Weights of a small model that answers yes/no questions on an image's attributes.
Training: adam_atan2 at rate 0.0014, 12100 steps, batches of 128.
Data: trained on analogue clock faces, 97500 training examples, 15.9 epochs.
Rows from block 3 of the image encoder of a small model that answers yes/no questions on an image's attributes, named by matrix and row number. Rows with one number belong to one channel. Each number is 500 + 40 x the weight over its row's rms, rounded and kept within 0 to 999. All counts start at 0. Numbers have three digits each. After the name is the row's rms in percent of the matrix's.
After each channel's rows are labels from the 100 images, of 14976, where the channel reaches its highest value: "top examples" is what is common among them. Only what is clearly more common there than usual is listed. The data: analogue clock faces. In brackets: how many of the 100, against the usual share in percent.
# convs0: first 3x3 conv (encoder.blocks.3.convs.0.weight, 128x128x3x3, each kernel summed), inputs 0-127
# convs1: second 3x3 conv (encoder.blocks.3.convs.1.weight, 128x128x3x3, transposed, each kernel summed), outputs 0-127

convs0.103 091:425469408385473481522534512508573433450475489523467493518490551516531499591485513443416525497544438523510470467485501496530480516468521537579455437529462545539431501453489556510524528536524547516514479487473466425595543552488509452453464467491478424506533499603458496473521470552531521518479472510502514505501484460466559534520521502517553537526570533563523511459506521500543535461493
convs1.103 113:529574528482509522404508464559382528541482493556484528451471476488498477417528456531471477502459509485476558499510495479461580407520479497488526547526524480481500441456442417499456460474461425566465503447464505506431419508527463466510523517534496525476506451468489519503562476472470487488454504560502437549504460518520460483478471550476457532489392503420518505444528450526491481507458
top examples: numerals (81 vs 25.2)

convs0.44 101:433474444473441524474476514548474473409509477452507578515524493469435514485486525433481424515493539476554387439454478492465488495474433504533475482510516420502448443508465495530411432560493493488515484459457466476538489571547487470432459429494495495519524453491461436525523413513480428447451461524452454515493521498547471508502512529513497501544519479473575509445482454466529514454527
convs1.44 095:449496523529527450589440470437499606441483458490535524594518523530564459498501480529496487532545499464464559555531494454573545504499542455472503604489496562477436484507501473450500460460456527426457520541522516448492532529460551494566502499438504537556499481517524465564466518464507508460582541505523491463462507448527529475506426521478458419479476455445538486501533505472487502561473
top examples: hour 12 (91 vs 8.4); dark face (66 vs 34.9)

convs0.55 093:383516397448495534483448539496540484439480452487489490497558489499521479469513571417531510531472488506511495479474479544484523522432484465538526485450481525504461497510524473501410459527572429458523507518448524374533513505500531463430485424476571475561517524496476500445401411537517524486466535478507507472502556467465529464480507476456523520567506484476489546475518456527526500469555
convs1.55 085:469530519573440458485494576516546492466504485422500554556501478483545455514461453532463510553501536452490542513583493529467545516425530554453497480453492531483439405467481459499478472551539488498527530546467481492548524489536487489483488500496473501479469519472463511562505392514544479471546461486469454502486526412476524553578507545483570457570477438442568450509515505434492500572440
top examples: dots (62 vs 25.1); hour 11 (43 vs 8.2)

convs0.61 103:473522444506452512454463483477412477483479502519530512492437504507473464534546442520402469500479459462476462455490426455480472446458484486523495464547422475533417480495422516466491451541428496438494510514469463487522498577534487470522512442488553467455507473499492468555496444485489470463444486549466460466421432455566476516464465465521441531491505468418521488401546509540514516551435
convs1.61 089:472496487552517547538513582564469510547468451431525515482465477532548572520482499462551502530478478591536507485519481533490507525461508482420489525472549581445528557465501472487524551401483489495572500546546526488522545447491553547555495550522599501494514507510577484497520503457519479457482517377543560507535533526511504466510498579465553422468415513489528493475472493509521499534512
top examples: dots (64 vs 25.1); minute hand past 2 (43 vs 8.5); minutes: 10 to 14 (43 vs 8.5)

convs0.108 082:507490490568403477493531468523519454488433461422497478520527507525465537510465533489438518507469496491456416460458499504481435513511465513548516472453488455503462447540482480481524377563535434435443531454447469476501494606479451453485470462451548482521497439459500491483507482478515456453467466430416482465539489459479516513455476472470467435523483505410500424526457476456469487501480
convs1.108 088:497496460606535501449437489490525488498539508499499525516523499430563475514599536479496440558565474451502563497522541518572550505438513504526491566489532503491527475484509504571476506569489438462515547507512598516485545581499540504493501501559532446534450440493528538531446529513443452536522567490556507515420575463493496503500530434525579474505489420507474502487529457494487562540480
top examples: minute hand past 7 (60 vs 8.1); minutes: 35 to 39 (60 vs 8.1)

convs0.33 104:490543496482456461460474534444493481466410512444512509495446543474487483538461477485434533530485417448447480449544449457500481492405469542534514418457429500510450473506520488486530459567515448419465515507445524501510525558542522526477509493447603506482453464522448469560515452470431527487451507513508478436439460448547523525433497392518516513523505527456532491503485477461436496523495
convs1.33 095:482481532521464489513476511438514574512482446525471468571555484525524508509441469497555534437478496554496549545528532513541419538571536531487474542504499491478512483459536471495507517553479566497532520505492472440578490517507539527514484577454485546548493551536519536536457528520612459402576513499458498429514563545474547423570499480506565525491532588476452495470490488439503456547523
top examples: dots (64 vs 25.1)

convs0.87 094:461537493536484446494471574432488485461438522555444529523512470466533456530439542505476518550483408483448536582519502473456503462484558491431500493468481558491472526465508443506448534468505508410491536496521471515524562466455498481536506513423481444523434511494455463522469466485479509477435458537457522387451480430542525428451479427555519448423480500508547490503497482444479490527468
convs1.87 091:536572512463493524452476540547494467489472495505505527470413448423557454461525516520497564504442548502465596487536504522505584506489504469455531476433463457446496512489477430503480479463545501532460501517511499455516492453523450531475541455518468526448476522535568425563536551533416512476455480547508425536426499490498476500417539539415479489538446538483557507482476444541511497560549
top examples: ticks (76 vs 25); dark face (61 vs 34.9)

convs0.80 097:449490492507450500454377470456511471497428441520482540485501478425465422502453495442491495549465486438507488579435474513455507478501476455486505472491497492460476526498479453488449473553520572410503481478500453500544508574434463500466507506472498402519505516522466434550493464543490488417475458555459458483427497428500453457475473486468504446466468488431570527488475447461497460506535
convs1.80 067:475508518562533494514458516427489512488539456480567486623482499427501483467519499529539454435526621535473523477501517475524524464423484462536425527533538479491529489543553485443456500577549502522526451528462503496482446488502512595469490458500463531533566527488520440422529482535430458455551546478488502541458475524483454503425433524486443497550538515519463519486490468493507439469539
top examples: hour 12 (69 vs 8.4)

convs0.12 092:548519504531479514476453519472435446536540440513508481501422430511432477458489446546407456485536509495475446461451491485403481459520510424484540496509510486493479470519497586472482474466447428488493478517506464563478492527488485528456540484487440435480545454482499410506528538478550441453502481494452457487423486451537482567523458515484473473539458401443504488513565503536567560524484
convs1.12 089:488440464555520516449474435558430476445447480483516510466426556447540456533538530519521442503525405527490465482469525458551463495527513493485458535457537531489524492482524502473468477492460504464462496509494583497470505533515551534566489501491544479477426461532595470518494542409417471547424594491511542472488507497483477530423549418501537527443513517435494507530503480519429548525504
top examples: minute hand past 8 (35 vs 8.4); minutes: 40 to 44 (35 vs 8.4); minute hand past 7 (31 vs 8.1); minutes: 35 to 39 (31 vs 8.1)

convs0.22 102:478539505519426477478394499416453447476467494538528512471483532475520459528497508527456534548539451457487497524540404502491492472456497464495546482479441466527496534517467500498507487491472530395471517465519465523549556511519434506481465493460453491472511511555455485547449554523526503410513455506431446461380473400497465513529501467539488519559584458482505541481527525479533578549510
convs1.22 109:522504515561539488521475569569489503550474467464526557518490483450549475542494478533534488536491512472487516512554533489491538525420514537422550527488503567481491450447462458486435462528516478508510487563510523538504547567499498497586556518577549498527542468499456520546465426439442477501428521445549498562505499512545507456516482539464539473493447384410568498454517526523502525582461
top examples: minute hand past 9 (35 vs 8.6); minutes: 45 to 49 (35 vs 8.6); hour 11 (34 vs 8.2); hour 7 (28 vs 8.5)

convs0.8 088:526528532494417482468457454441525491551467528449439532497583471474506459394482545504516467491534523403491465502451456515453526484471496520520493475534491453487476491474542475539506467543537445445506515410468480553495474545493498498419489544431487461560488464463477461497489449528500469408492423446481437491508561469491506440502438494500442455463535460474541442498509426425482446476497
convs1.8 088:447575391473532515501531552536501516529519461527430530487502467525519484528447446380461524539379504544496564481457506541471547445502515497501575557519557522485481517457488471525535496481502479531547484450560487503516486524586508427453554503510501509501464519506493567531546517491488510456441443502488525530462488482496565537486531532396505589524469517505552504485429470463511497501465
top examples: dots (75 vs 25.1); hour 9 (27 vs 8.3)

convs0.42 091:488526501538486532492385440427461488470420463532504556457508462477469497492423441473471492528575494448505515534480531446513536501563493453414514488546505499491455526507467480481505472556440528475470531482467523513502477523500512550557464472489535494518508436550482434546506547458521507469533461545519427511456496468583436450518355521547452442457485511490568496485449510492528484535515
convs1.42 103:555535530477499491499516481448497518473526492518581510579490472453505547436549457560543476491521584546507519526489541449557517432466491438498454525548526493464559492469539416373506431517467552472542478510528471511417447456522437503449503508518441515475567489489482462529514482458461550472492516521516537475497483552563459564437471517487407439478505472507490488470535454498446504495549
top examples: hour 12 (26 vs 8.4)

convs0.32 106:435534469423486476486472513440528494471500547510481534481524516477499500492476532482515491593423496521514500488476429513494500518454463493498555479408438455519479498530498460516444466507561574404504470464450432475534498477467477409429464467432488504512435510507479489516381427516474481454459452573436463417508537470437498500480507420473496469540508468524537488493513507439497516471515
convs1.32 098:516463504519546479514483512478496563456521484476552507440502510471575512484433474547523443579540484473446505511564465469544442600523540476487556572462390517476515446461504485601529456471599464496526556480453529517491563573431522529553502474486491509487519466473507500515436486561519460491527520488513458479508560505534512477574457473533501479497483448505500495499476492392511531558507
top examples: dots (54 vs 25.1); hour 7 (32 vs 8.5); minute hand past 11 (27 vs 8.2); minutes: 55 to 59 (27 vs 8.2)

convs0.77 110:544490525518479498495484440506470398548465528465505475494457527488438501491540490516466480430504498534466482471502484485495486484465468479484435390456484508490495488445482447436532404585501488483476530466482518518431443589529435579512519502472547446430555425488469437468515450410487507492476485445529534529522479469529504499465488492541426492435513513451508495541483493468452400509545
convs1.77 089:447418558441532550491476460440502457480465474517527513491499526446504507480458478532573499442496480450508462529508490428478468477504494540549508536545481526466594513470548484533472539489489538440456452519499431509517483442495501524518554414450418559470469460526487468545502509501507566414518582507442493396430518600455477554545466458453495517499506528524493539483514507498485562478514
top examples: hour 1 (61 vs 8.3)

convs0.2 084:513588473492491508439489480487410470457446507509518536431483386485465475475534497534490506485514512425529545458502414491413519474511463490455500464496426438460480505525470511571456468431545443437479551465478512512520428537528474485466468478456503525531475489471455458586493481508452508506503494551493437487434434487582458480457490483485479440487426404465528474524521509494480487501503
convs1.2 102:445459478446540581568558504492539506561494530483453479481457507458501529491519496499491516496472447533581497564450454551422480538450532525499464464560454539588511502391479567457479549493489503498503451523496448494537571543495529486548492494500545521504506454538433579502484503420483481482500551416428572498512478530494527482483505453503531545448501537499531528475534538489438445453444
top examples: ticks (78 vs 25)

convs0.125 097:448489465482463488477458403469528537490444414471540509502553576539485486482504582458441477527438497536493502473492457534555493489475523528550521499557453466541436473551520476483502449560543494456484491437453498477604532529523479456477480471421510503555459541504524465499513484575511457448431462501495479442505515421466496545488562448441504531560590518454525456506517488443522500519466
convs1.125 090:497593479506466478472542470483484592497523444589477491559554534566536506514469443450507482528506527527502498519405524500571494464493421514505541478487535514508485458519432494567518442518442529507522592487491484475456469524557469417506475491503505540475489459551446561471505433526507500492431502590426529484530548495487519531515545500462418580554480522473494464426525501500497465488476
top examples: ticks (66 vs 25); hour 12 (62 vs 8.4)

convs0.3 092:467496443492418497499558495511505427506529515436477457481458530546431575568473508479416538534487421547438458443498436518518471548513444546483481397422431469575498483506427499474574479523478481504504454499475484473510581563595502455450505478478515498448489517522463470485536508510522485524490403519451542481497470473498480552514509455501520514488592507467510465496509520498489471523485
convs1.3 101:534409601479534506497507555580462533492511515499586458497472527491549471481535547578578495507502489492478468474552475475532448478490473475461442489500517540513558496475485470502401504512487526527472512542474484538558484514537513557611561480458498567494493457510485412521497491491458490464462564490476494477503532609495467506458552515454534488525407519457503504458582543514461536504463
top examples: hour 3 (31 vs 8.2); minute hand past 9 (31 vs 8.6); minutes: 45 to 49 (31 vs 8.6); minute hand past 6 (25 vs 8.4)

convs0.70 119:529521489544494552511551509546469434464551498523488497540482516502399554551446483486507551450539463510471493541537508457469512499547510538499463378504525506511561549509475548454541499563469452508430474471519508527435487571580477504514496518499495488469431448564481406484544567406534522468525435481442536510504454531476419524498424532503480476462494515475518480526464549464465451509537
convs1.70 118:390491479529524460500473457511508477471448454444570517438482545481523503513524559427585474525463451428452507530449560506511503504503464442519496498505490511540537509563493501484523459512497493447495525502503575447558517540517562462572532409470473547487561506505532450485475480550410496490456580457540416468458503571546529529482518475447540485549538502465513493483532493512488524574554
top examples: hour 3 (42 vs 8.2); hour 9 (26 vs 8.3)

convs0.112 112:524482497551487496496478437481474403511503456487508501481458469487378510491471431494441499495496485479437457493483495435454480453500504492505491440507477435491490466522502564438495388502442484483444484482488505500446478524533470472530501496480484473479477403512467349479509491445479484455494526454452474480479410463550412514493408480490442447518498459454542465491489499475486472537503
convs1.112 095:525408462547467502489476494534455475463465465516447442540544458454544453481549579521559401470530470474484465480531517473511499536482516542513424529481579516432563544490564461542464522513476540468518570464481528495529476513512561531490545502479588509511408493502530464495481493515486466561519558488467525488472564547446527495480539479470574513451514515415446476493437480518481579462539
top examples: dark face (63 vs 34.9); hour 7 (31 vs 8.5); minute hand past 8 (26 vs 8.4); minutes: 40 to 44 (26 vs 8.4)

convs0.92 086:518524465511457445475432547453489545504455447450492528530487469490520434470500520463427506555485559443499474447478456490478516471464411471437546473460491476488408475478468401503438469484485424458565511502430502470516510492450525536476535498518583488490540513502437534502479442537485469501446489539530416518428491428555497472476470518499496480487482515482549541384505448538508525471541
convs1.92 100:486521523513422506522475551408496538454474479474527524559532496469552484464495501531412511518494576468519494534510495491498459522466524514531520569526502476502430467424538504459499474489489505473510466494504434471503576483464493490453505469432476584549585556498496511539503465458432475445533397527424448475475497426492554462431482532488427475483534504494508509494487482451386553553519
top examples: hour 1 (67 vs 8.3); hour 12 (33 vs 8.4)

convs0.25 138:508515509518480567496516486548441405518556528515532518542475513486402489531543471536467493416474510480492496452528480459506543452487464513527422411489524477496496489509400489463534426562424471528492515519500515517465452603540473531562520488549555476453516456527468402510547503456482510484477530495506532561503438522539432506455493524522469503463511519437536494459517539534468405549509
convs1.25 098:482492478473501484478414462507475497471469459515490503435482551514512481550454553473606566505531394524483484528458521491508480486520523446504507464505452491451580551565524447541560565483581577469487487510562505501536476494546553551487510488445465462547456453517496502548553513538529532398539533539499499428481525545517494568527518428503581499579535533548491526529477469474497486505497
top examples: minute hand past 8 (27 vs 8.4); minutes: 40 to 44 (27 vs 8.4); hour 4 (25 vs 8.7)

convs0.114 113:567510522506458508488433492430432439547473492455478460462434438482420475451488465520440450460531498421484447493465465456449451430507476441511488429518468452455495448511509500477513482476451445445433490490436438537483448523516487519437516524482484457458509463474472431497532532464478455468509530501441417498441415446484444497490419469485471473506463462465491488494539448512489466480464
convs1.114 092:496393444527411514434489490520485465487467515495453438455498507477532446584527581485500431473488478560479536444473510517487496559483495523508370586469542499456512498494527484542536479506484541487484566446514558475576471536480513461492509544467535482491452502483583473519519502507467432539475471439492523513469531511486528505447523479535576492452542555483412486456461505472454519451527
top examples: dark face (67 vs 34.9); four ticks (55 vs 24.7)

convs0.94 104:478541506489439522490393420408449393560437476525518498446499520494412463467513467518447536475534476469477503532490443477503509488543526487523529419584452512468489519461486467502570455524483484426473473496521491518507505550517492523525495496471522465527525454544478425551528525492532504408521475486503484470452524456546461425497388463517452491442506515428536507498536498527498468543503
convs1.94 088:535557463485555527450448525490491514536529500516492439544530510458503445490515536546562512553491564520472521460525545437545574489420476511528492556506542520451550516521546408448440477538575538496538485454495516509484471539525467548504570561501534494547528520498470493545541403521449556465496521521561513570512500565536514578438536576480468548522483451429508510446486481484541524524532
top examples: hour 12 (74 vs 8.4)

convs0.91 093:504501476505455567508426549537461430533510545534454530501475514455450397529503492552433478462477578431537499479533506435476500437433501476502445425561543528516443491456432437537484488537459476507440544490507437477482536545510494491532510462530469488485546484522465489504594458493502497452473461512492490578433442488466467447457487550523533501483542488452572481420510544493544462503485
convs1.91 097:541559491480550490418445457516476461476488490585520527396442528499538456493566484516482547521519475510469612539481512448527589452564556443493510491515485421480539512539520426535521525471549533505479545506529524453435477507533455521465516519469471466493451473439520483533548526549526546500568531558566469480470513491517457589512515455493483539534450523523507523517516415563502515510497
top examples: dark face (66 vs 34.9); minute hand past 7 (27 vs 8.1); minutes: 35 to 39 (27 vs 8.1); minutes: 30 to 34 (25 vs 8.4)

convs0.7 074:461495495438454449510467535487502485526475473487462507482534435501478510404491453487478430529550519454430490491449442473494513513530467501471533480538475496487522420444456463497541456488472531489535520516377377448441506463486463528445515462489521445517586483464437420524483498429476467481511450534445442487475533493498491512513427551500454508459485423466492469480517452554449497474466
convs1.7 114:521483532481541522567521501466472472518473453460509471554419456427477506427524448501509472471482527518473496519486519429470478397441509439446448524527458503471495446480565408411537483461454542485542408489515454487477470381464479556509523504453505501507538486502515489486492500470443485487530555565458510479463481495521436533406453463487456427490498483446439477470478509487494497465516
top examples: numerals (55 vs 25.2); hour 1 (25 vs 8.3)

convs0.48 107:412564401471452486512482520430480472517443506500496485439490502528458518486556493476457504551431444498455502477517444491490476469490463501507524479499373493541434468472469496503471472524468448444489475523464479387535498533535488474480535429452578492522520496495445467527456422518516498479458475550480537427473453457582486493462475415453487510502478487413527473451529496519480483529469
convs1.48 097:483490507467468528512540578496560478519496557489482472581504494475511483492485526541586594547521546488502487569597477537494514524499521511492464541487463541483560536478544460459440583535505507568499473533462428547525549435530489527476559532476550515507428583541477497505475474517534572528512506523486493490509520577409530484509514550517515503500502519571504594483499560587492537442508
top examples: minute hand past 7 (41 vs 8.1); minutes: 35 to 39 (41 vs 8.1)

convs0.67 107:441532503513458487522491439498507597411403468486537563489498535452539451481471473498468484575500484421519558508515456441555554495449465486499484496527493448528435494466507473478428438502486515467445535505487509473491530523523447521516494399476536548535420435513484489549538433462462504427461481572520416504437478485549502481472423509467479469456517539475544475457515480482497533512507
convs1.67 107:515504552499463456539455484428488609505488494511562510587520456518601470486526468515465519480533627508497504535488517461558519487515503486475461505514510485476464562487507422447536437486510534447488535455476509490543458488483530451472463482455524584538545579545483512558502509529517539509565429496549556471477491475536543529454456539487441435478531573500478495508438483488490504519590
top examples: dark face (88 vs 34.9); four ticks (63 vs 24.7)

convs0.11 108:507497469529443531484527517525533425435523473466410484515506499527451533491431514434505498464530536484514478480481482491444500498528478535507496389491496468519543508445499493481517526552519482535454434426468469523484492577550474442442431556524512430471417516508471411467550541444498471468509411443428540531527498506436455476502440532481488478473510467467510519509421473447431443495518
convs1.11 102:405562468517482462500451501482510487522457432493532493464532544496522465531449547496522518542453473412453527509489591557516472499464452447521503482536500508560489482576484495522546430513481443423561521532498562450572534568492546480525539483447474518471518527525520479474503447528403470457481526500520402449517505525548570518500522464478524545557548478427496434455530530483506519549520
top examples: minute hand past 1 (27 vs 8.4); minutes: 5 to 9 (27 vs 8.4)

convs0.26 103:521423535409453453495469504442488465533449532427499538445540431477497475479498541520477475501493482463495447483468478538459459511500485448454402489464433450493477482513510483551466505466560464406493502497457415548480478454474462497421484524425453532520519513482464488491479508529444467467489466492446457467478544454416527443473482460516521412492468455538533530497570483503446541428466
convs1.26 089:461443375455444539491492489488494514484519596508452530510470423468506513539521503460449499510500472515490507537474521478423499520518551520440464496491435460524491496381435498530486446499455508541537482454484579470477541509468502394465517460577500474510476468542553525557501529413525483557476484472484486504472507526541497496489513489485483532397460523511572560438458538455469480479505
top examples: ticks (50 vs 25); hour 6 (43 vs 8.1); minute hand past 4 (31 vs 8.3); minutes: 20 to 24 (31 vs 8.3)

convs0.40 088:429517487480451531536497408457484554470426464495509522484514491488480461529526489481442511487444503442480508482463367488513499466484468516527549517616450492471428467482517499524478418495523517427474522491464488470509506569524453473534520446450488475523466448539475501557564441456491469433457495545504457479461487449549489494455443466488451456476527520433543444494537558473496431564492
convs1.40 093:540532452449571531540517511532472581577484501564462476472498498525530554475413442412535509473522483568450479505357456466562538483513409474519463430474477553498541495467496459493504529463476525526504488535490476530490448478496504519537532467505566515465473477538418521439475476515547530516535465509493551476514522524521549505521496521448413552497499528563477558522434490550480499469522
top examples: hour 12 (56 vs 8.4); minute hand past 12 (41 vs 8.1); minutes: 0 to 4 (41 vs 8.1)

convs0.24 104:517522456602482402464450494434474457475489489524489506470467476463468471503485439499413505473519466456431448536504481437434486478490564449525584505509483490497456455518505589516474469455497465390462524476477488489481536541543518450504485459480494449520488455522499457533502518498510496489500466485449440434412434445564461522521427474499488516540477409460515522459511492472539534563492
convs1.24 099:496466485579458499492486521587433474548451498449475419485470484436611459536520504509534502535493452523439505479553548502493475536463512502394459537515535520417508501483498433501496513468493554452520514535512526467536519499532565544556513564475587508470514505478534491565510476477447447527508557451486547515523543508469545448458488490500561454430485459446462474446459545572508543528479
top examples: hour 8 (32 vs 8.2); minute hand past 3 (31 vs 8.5); minutes: 15 to 19 (31 vs 8.5)

convs0.101 077:477486456468425531461501514454491508454450512456474509508570453478539512540499557464491470513431476454477446466452476539476488496482468529475478460434414420472447452533542420541515435534584481441467540477444460423518539538483546492462414405481521491566534466516417470559470477487494463464496468547429506495517512476524484492454498447499502494506497532457599474500507516509485529531534
convs1.101 090:561556508558476501478462508499537460528553504496455499446443451470501503567501441447447523473550445491494510541482534463471538481526488449530575475477500493446539531564477486488561619489544509435461477577526540548488501500532471571477543501464435439537437430525475482541557562462485496457520497527504465505431430427521458539463452502491511511567550497550521534566499493509443507531494
top examples: minute hand past 7 (35 vs 8.1); minutes: 35 to 39 (35 vs 8.1); hour 7 (28 vs 8.5)

convs0.35 106:422544396476436497503500502512523505435480456533487499502504565504524471513465546459422502549433532512487486464551449489542479456471538524500529473556460493531445507496491435505468489538506487467511498422443465409573574517479449453481450451427481460505422482535494471487534471550543480468476413512502529417516517441455515494521516489450523543528545549438509461445468492455560485537472
convs1.35 117:488587495467572455474474491508463523438466479618571526522525507531516452466571458523514551496533492484436535487534453442553543450539478443467561491431486490513483510545470464516427512465482461542450515530499548454464492455529480510558478439471463554533506492502476468499449507551507553492511551579561436462506531512489474464503522444412438565568467471450508516499533476552499520536492
top examples: dots (74 vs 25.1)

convs0.126 125:560498508505443504507421499431526492549459459470437461513475455506502421466447490461419476513498484443487457508416488489482501481476493506475481439509497446497470476498494441500526494512509495427443486460455422548547519556448466487385461546475408425443510475511439497493553512477469464448483433508444439503444451412431467552485457496533510459504508479466527462500472482467508517481479
convs1.126 109:515428554540507444454534516520522517484464500391524413495488484528538548589520530510500428478526497542450456432457525535494470540568433506476387505424547486499522436483504531504521470497425504516437484528490564489553484467483554516549511513561526507440513539453511497433428532507527456553472542451480486544486519489532500462516499492485513457473522496509385495541560511523458492498486
top examples: minute hand past 8 (48 vs 8.4); minutes: 40 to 44 (48 vs 8.4)

convs0.65 086:425521496438416506506564452528488578501500433500498476508530446573527500519519527473522506528436456597437513499418449507531497510481488545481528501502406473443504457490507429549532442491566540506490503505423455450511503501463498460489464469436525517491512463468468533494419476488519449494482520511475583487585537482498552521501521476431500458488509593443530431515535492521491453527454
convs1.65 093:530553507513483576429442466485491500531544500512457517408445462457555498519524474429473511517502451491561546495480496476456558458454489493541572512549496444480518500532462493554527507515486548435503525503535553501513481544536473544478453526456435493502473428494513537573566504472462477427512487522464496542444405424526379585514487542493513558564533540508526519518501490476453533504466
top examples: minute hand past 1 (38 vs 8.4); minutes: 5 to 9 (38 vs 8.4)

convs0.0 092:356468381455497545522464504486500479457499455500506511501523566518493447450516545452456492484449531515503461446501470511503500491462508483491498467595480543530425491469506481509421530477515488476554443531450502410574532429524540446472506425515510502493496536498476516443557448569535471507494481505519522468512518477428548483510527506457529537506542503420514493412511498556568474507475
convs1.0 109:568567523480507489461434529483449550499467451579508551483528522516543410463494470590460503515585526411442537465539506457565545390508526430479537455464472482520509481534455432534454498456509431514480551534477492543463508530486446501483529521495446487487466469473464492493487468563486500473505503560525433485517551480514511512494516490547458548550417465423533480454490439518520504506500
top examples: dots (69 vs 25.1); minute hand past 4 (33 vs 8.3); minutes: 20 to 24 (33 vs 8.3)

convs0.72 104:383482378428501566491506514477466474475463508492539505485529547510416525476494508453470465489482444557490449446488520500516447517492522485544453435483452500475465486475542550452461448539502479487545411534453531398499463523517574453448513435458556478546458519500546454506483405512500509508469480498498542406506507507563486496517492408460488523497502502502507518446478488552493473485503
convs1.72 087:513520503504479465461500496445551470517503458518523538543488540492443431460508465600530439558548486486532439505573447523542460488431489498579442503517420538539473393533519529538463507549526498515557526511466500534523533577470491484463537515454515563485493476491472524405505405497498478462527546505494438463458533511477540537499548480481468571567484428450500488513529475451543497453464
top examples: dark face (66 vs 34.9); ticks (61 vs 25); hour 11 (33 vs 8.2)

convs0.121 101:563490518553426503509513502460482446539467500475480493516439495494411490533453426525442502455545464447470419523488460477486469475566483510533471386512468458522487509475498498461512487519493468468428492476446439549486489584551476494455506530457464518420454464522471418490558539423539491444535458502423484468457432440438466510503407458531483476507517520472515488487527535469462484491489
convs1.121 121:452456477555505466463444497524513534505474468413528456481515453470529462512550553467552405527440476447463554442438581540473547504459463472481433555507539473464512482538502476539524459542499531460486546515487617472540481578492534453537500540530524511496526509449525474480481479552462430524487545423580416558443552530567530504504488495475530475519497465453469488457502464492500489486522
top examples: minute hand past 8 (40 vs 8.4); minutes: 40 to 44 (40 vs 8.4); minute hand past 2 (36 vs 8.5); minutes: 10 to 14 (36 vs 8.5)

convs0.120 088:467467444540476516459529528554413409453566485426461520528494415499456546544430447436446499525576504547465418433513504460445459486492433473464522474564522483476473434525471571457519503460418518511542486518455466449433486451537508506447488481523509493494462502511469508499528485431514441531521456526474510487468442482456465536484469521533474433529456450467520474511456554484472507504489
convs1.120 090:451456471509507505546433516478438441444454428510470451526455486457516507447436549538519525513567494469499454546542481480498451481539526414439502448531456519484447538457545520435533558448477535451470456472493437468503527456436533543529462508505461492560498528563548452559448585472464451496583528521420470475477503487447523472516489488523533464443507554507534501556473525538440487489520
top examples: hour 8 (34 vs 8.2); minute hand past 4 (31 vs 8.3); minutes: 20 to 24 (31 vs 8.3)

convs0.95 097:470543480472459516503502476452488477503442562510504521477455450450425481472533451531451536489521446465518506502541458471460481416492470459465489487538427404465444539440477442443447475513462484483472428506462494456452467517539436509455488442471470520462513466540478473516518467452488542472484477513527496502468435442491428387458407473485444504417484512504517524409514497514477477554546
convs1.95 099:500448434518465498479509528548523481541562507477469433488497479529562473504518552477529415582480547584501523413522509511520521528512440520480394529468550516465517508460539470496531497512490495568539509466482490516477527518472500453447547553513604521546493564475541500557497512492517437555545465501530552547499521560513562557495542543408469450441495504454472529498453486549488572445517
top examples: minute hand past 1 (41 vs 8.4); hour 4 (41 vs 8.7); minutes: 5 to 9 (41 vs 8.4); hour 3 (28 vs 8.2)

convs0.43 117:481510482439512459494455462429441506492475511521494476468490436500429490400527461511467485457541470531480498536472434466440493468537518433464484451549421459398460511454495471489484481469468466461460430492436486466455456424441494467400492487444460479490525470473491447486435492504544522476523496452523516443478472434486461413523451428445464479450442500506460504510526458504530467482516
convs1.43 109:494431434524461530422566540583484448522500525511460435436412469481526474477499562487438408527473523578480504433554495533495512523490543509485415502463506507480477474481512499520501497482522464542533544436403508526485479509494537436476514556503571509448466514459583488493512490522486462573480434482474559498504518458496556550460571536465522520497492527465444528494442478538533538447489
top examples: ticks (89 vs 25)

convs0.39 095:485464483459445475458471496489461445456506467424459542509435386493490474506480432474503478535510476531514449425451471467433513434529451449419482472484498435445488464482518494434459457444456514527523458531451462486456465485466438526449492463536518498484510516489454433532462455471495476503492527558445501510486509517534461508476483480469452395445411452459567470505530474571460474463501
convs1.39 104:528516527471479506563487491466513509474455483529472548516436487444514445485526506548479505576546471487514499548503466490528493452498511457476451542502494480538475498440543489401478468473475555471524501461555468525473553471513406524507478510489511487541472478574530501574516546389395457489511533575445540502441495500487461535371516463492459473421525526490569463504523529495433557466522
top examples: dark face (66 vs 34.9); four ticks (62 vs 24.7)

convs0.88 101:551513523553403492480455507457493427518403514452525478499450534455472427489538463523437501496493476377519451497507468493494491444511455497558501411524452459547445498490492517456498494535468445448438516493502471480538501577595473530454500444468503506456548506521506497492570540480501495460510484480444439515424404447449467496462442474507515491527525491421488524484536492501471498483529
convs1.88 111:495477466567495548441455473531515496564529495429467490488538453438500489508490563488546443559461484536548523449396581526477541515405497501528473526504511455472536459501534466524483474554549537499529502468507558521507493586492489444505521578525545451579484487468496527533456404514424448495449480440542463540506524519586485544480541466514531470505488406481502536478479466462502468510506
top examples: dark face (71 vs 34.9)

convs0.119 128:396523413457460442521497435462527550441459474518535559473523545510504492514490519471468502537466446528456504500536461517536478484441525492532480504524436488501435523464562480511432438551503492422518481475446514441537520536462504418471504419420512515545454471536533461526477430541519527460441451543531527389475536471500531492494468413467479506489519556453545496458517491474525478531514
convs1.119 103:539576530468512499505474497527452582476471511649525553523504486562541483467531511481488514541544508497383561491520489482572562470547529481530514475467446494515522486555503461549433433523502477546489568483490511468506475518542469499495487472524495555513519508478497484498490532584522545490487476592558485492500565530502530511505550480496437571600478510481499471569506434513570542520540
top examples: ticks (63 vs 25); dark face (60 vs 34.9)

convs0.84 085:518510491492433458464388506445496527472451478511501573455450525468460418484491526500441489476478477454510448468539458484492477484388469475545542518465468517522430472525451523541413491526489448416478483467479475561514495578527483473492491522467523539494490436497460481531537475512452446462420458506472393457406469457504532499453456496515494503547552478490551511448480492442502510528498
convs1.84 079:424503548524512479586418476465543640453485457444449544499541465521542463541489472513528538525497425482509574515541473545529499521512543503472503556473473534502497498529460553455494488492433504463465456494472531455560536533418527477530498565507477591475477512524538490572433519482499492484515530426513492478510522487509523485555483499499501482535500531452526440538549523388526463571481
top examples: ticks (86 vs 25)

convs0.66 112:555514454571431529480451506507414423481568478503456497552481425484434512501469465483428480499586568458529462503488505476443472505566496430419526443500519497471511452505422464506513437490440476515473529454476465523519484499477447456501434512480496444471500485493479415559481485538541469474553453512453473515485488425529450529521525494572499444520461423478506452483471510478539505526445
convs1.66 106:519515512469515500534520542544456474470491458486497549488463513453491546522491527523536473556532454554553500539508502489540452503493513504483476584545494497474521470439534476443485442492483543511551556529539479493449520474549461542553512493529543433561530395560512537504558514361420428469496574488440580485559473540496473492419533504503483468431458521480542441489533534507435507487487
top examples: numerals (67 vs 25.2); minute hand past 11 (61 vs 8.2); minutes: 55 to 59 (61 vs 8.2); hour 11 (29 vs 8.2)